A small contrastive image-text model, trained from scratch: batches of 256.
Rows from block 6 of the text encoder of a small contrastive image-text model, named by matrix and row number. Rows with one number belong to one neuron. Each number is 500 + 25 x the weight over its row's rms, rounded and kept within 0 to 999. All counts start at 0. Numbers have three digits each.
After each neuron's rows are labels from the 100 texts, of 14848, where the neuron reaches its highest value: "fires on" is the input token at the peak. Only what is clearly more common there than usual is listed. The data: rendered made-up planets. In brackets: how many of the 100, against the usual share in percent.
# fc1: MLP up (text_encoder.blocks.6.mlp.fc1.weight, 768x128), inputs 0-127
# fc2: MLP down (text_encoder.blocks.6.mlp.fc2.weight, 128x768, transposed), outputs 0-127

fc1.316:522500530500451500541500500452463564500500548500528500459500531538500472500522500500500500500500500500533474500500546519537500457459500533500481500500500500500500500470500500540500500500469500500500500528500500500529500461500500500466500500500500500500580546500481533500466545500500500530458500500472470500500460500500523500500533500473500410500473500471529555500500460544500527500528
fc2.316:443500500549500500500500500500500463500500500500500500500478500500470500500500500500541500532500548500500500500478500500500451535531500500500543500500500500449454500533500500461500500500500500500500534470500500500500531500500500500500531500500538528500461475469500427500500500445500500445532500500500534500500500500528478500500500539500527539546540463543415411500541500500500500500476
fires on: "a" (100 vs 10.1)

fc1.751:500465500500500447541523500500500500500522464483471500500500523500500500459500446500527500500539488500468536457500529500500522500500479500500557511500455481535544475455500528500525500508500500461500500500542540500500469500500558500500525500500523500538445500500480500500469464500500542526500467500529524442455450500500500500547500500500500500538539463500500500500500546500500500427500
fc2.751:542500500500527500500483469500500500500500520500500518500500500500465451500500500500458543500500500500500523474500500463557553500500500500500500470500461491500500474464500500500500565500500500473500500550592500500500538446459500500500500457500500500523500500500500472536500500545500500500500500500535500486500481455500449518500449574500500455532476500500442540539519500500500500520529
fires on: "ice" (100 vs 1.7)

fc1.586:500500500500500500500500500541549500553565500500500500500500410500500500500500500500500465500500500500500500500446559454532500500500500500500554500500500500500500500500500500551500500500500500500546500500500500443500500500500500500500500500500542500500500500422500500500500455566437500500500500540500500500500549500500549500500500500500500500500500500500500455500591500551500500500460
fc2.586:500500595500500500500500500500500500500500500500500500500500500453500500500500500558500500500500500500500500500575449500500500500500500500500421500500500500500500572500500500500500500500500500500437500500500500500500500500500500440500500427565500554500500500500500500453500500454500544500500500450500500500562500500500500500500500558500555500500557546500500500500459500500500500500500
fires on: "a" (100 vs 10.1)

fc1.56:500545500550500500500500543500500500530500465500500500500552500500500583537500500555573500500500500500500500500458500500500500500410500500500500556500455466500500500500500500442500500500500500500500500500500500500500500500500500500500500500564500500406500465500500500500500500500500500500500500500447568500500500500500500500500500428500500500500500500549500539542500500500500500500500
fc2.56:547500500462500500500500534500500500448461500533558559500500453500500441500500500500456500500474456500500465500500500500500500500535500590500500450500500500500500500500500500500500500465500577500500500500500500554500500546500500500500500500500557500500500500500500500465500500545500500528543500500530438533434500500559500500551500531500500500500500500500500500466500500500500500500500
fires on: "a" (100 vs 10.1)

fc1.217:517500500478524500523500500500500500500543500500455454581500500540500500452537500500472500465554500500545500500473500500533500460500500500500500461500500500500530500500447518474500545535500569468500532500542500500459500539500500500500526500500500500500500463550500500453500500452500500471500500500500500500500457480500467500500500500500548580500500524449500525447500500500500500500500
fc2.217:562500500538445535500544500500458500526500500500500500524500468500500500500457562500500517500500524500500525500500500500500523548481554463500455545500500500553500539500500500500500500500430500500540445500524477474516500500530533500464500527500500500500456500538457536578525472521500500475500450462463467500500500500500500500500471500500500442500500500500500500500500500500500500500500
fires on: "ice" (100 vs 1.7)

fc1.278:500500500538500447500430500500448585500536500500500448500500500500500500500500574563500500500500500500500500500500500500500500500500500500500500500500570423500500500500500500500500500500500408500548500500433500500500429500500500500500500500500500500533500569500500500500477445500500500500500500500500500500500500500440500500500500500500500500500500500500500440500500500500500500500500
fc2.278:500500500500500500500500557500500447460500500500500500500461557415552500555500500500500500500421500545500566500500500500500538466500500500500500500500500536500500500500500500500500500500500500500500500500545500500500500500500500500500500500500453550500500500551500554500500534500500500500574500500500462544500500500500431500500500500500500412500500443500500500500500500500500500500500
fires on: "rings" (100 vs 4)

fc1.267:500500500551500443500500500500555459500500500500500500500500500500500500420566582500500500500500500500500500500542500570500500500500439500500500500450444429500500500500500455500500500500500500500500500500500500454460455446500500462500500500500500500500500500500500500500500500557500500544445500500500500500500500500500500500500500448500461500500500452541500453500500500500500500500500
fc2.267:500500446391500500500429500500500500500500500500500500500500500500500500500500423500500500500500500500500500500500500424500500500500500421434500500500574500500500500500500500500500500500500500500500565500500500500500500575500546500500500500500500500500500500500500500500500430500500500500556500500500500500500500500500500500500500573500500500500500500444500500500500500500500500500561
fires on: "ice" (100 vs 1.7)

fc1.429:500426500500500500500500500500500500500500500500437403500500500500500500500500500500500500500500500500500571500500500500500500500500500603500500500500500500582500500500500500500565500500500589500500565500563546500500500500500500444500500449500500500500500500500500440548500500500500500500500500500500500500500500500500455500500500500450500500500500500500500500500500500500500500500500
fc2.429:500500500500500441500444500500500500500574500500454500553500500543429500500562443439500565500500500500500500500500457500500500500419440500500500500500500500500500500500500500500500500500500500500500549500500500500500500500500500500500500500500500500500500500500500552583500500570500500500500500500500500500500500500500414500567500500500500500500500500500500500500500500500500500500500
fires on: "ice" (100 vs 1.7)

fc1.269:556500500567500439500500500500468500500535500529500500500500523448469475500500562500500500500500568500500500500451500500538500500462500500526481546500500500500453555500551500500463538500500500500500500467500447486500500413500486500524500500500539500544500524500500500473500500500500500500500500500500452500550500573500500500500500500537500476500453500500500462500500500500500500514500
fc2.269:564500500535500500500500500500500500500500441500500529550500532450500500553500500529449467500500500500544500536528485459532555527500500522500500500500500500500524500500500449500500500500530500500467443468552500500500473500500468459500500500500540500580500500500500500500500500466530452528500462500500500450500500500500455500500500500500500521500500500478500471500500500500436500555544
fires on: "rings" (100 vs 4)

fc1.513:578500529500500500500500500544500465500500542461500500500500583500456444500465530500500469500500500500500500500500542545537500500500500500500500500500474444435500500500500500461470522449500500500500500500500500500540532500500500500500500500433500500500500500439476521500500471500465469500500500500500500500500500500539500500500523500500500500500553477543500500500534450568475524500466
fc2.513:554500500433453472500500500500500500500500500500466500500500500500500500500500500526500500562500531500500500500572500500500500500500542500500500500522500500531540500533500500460453500500470500544500500500500545461564500446500500500438500431500455500500500500500500500500500500500500500530500500500463427542448500519500461500500500500465500500500532500500500500500500500500500558566500
fires on: "a" (100 vs 10.1)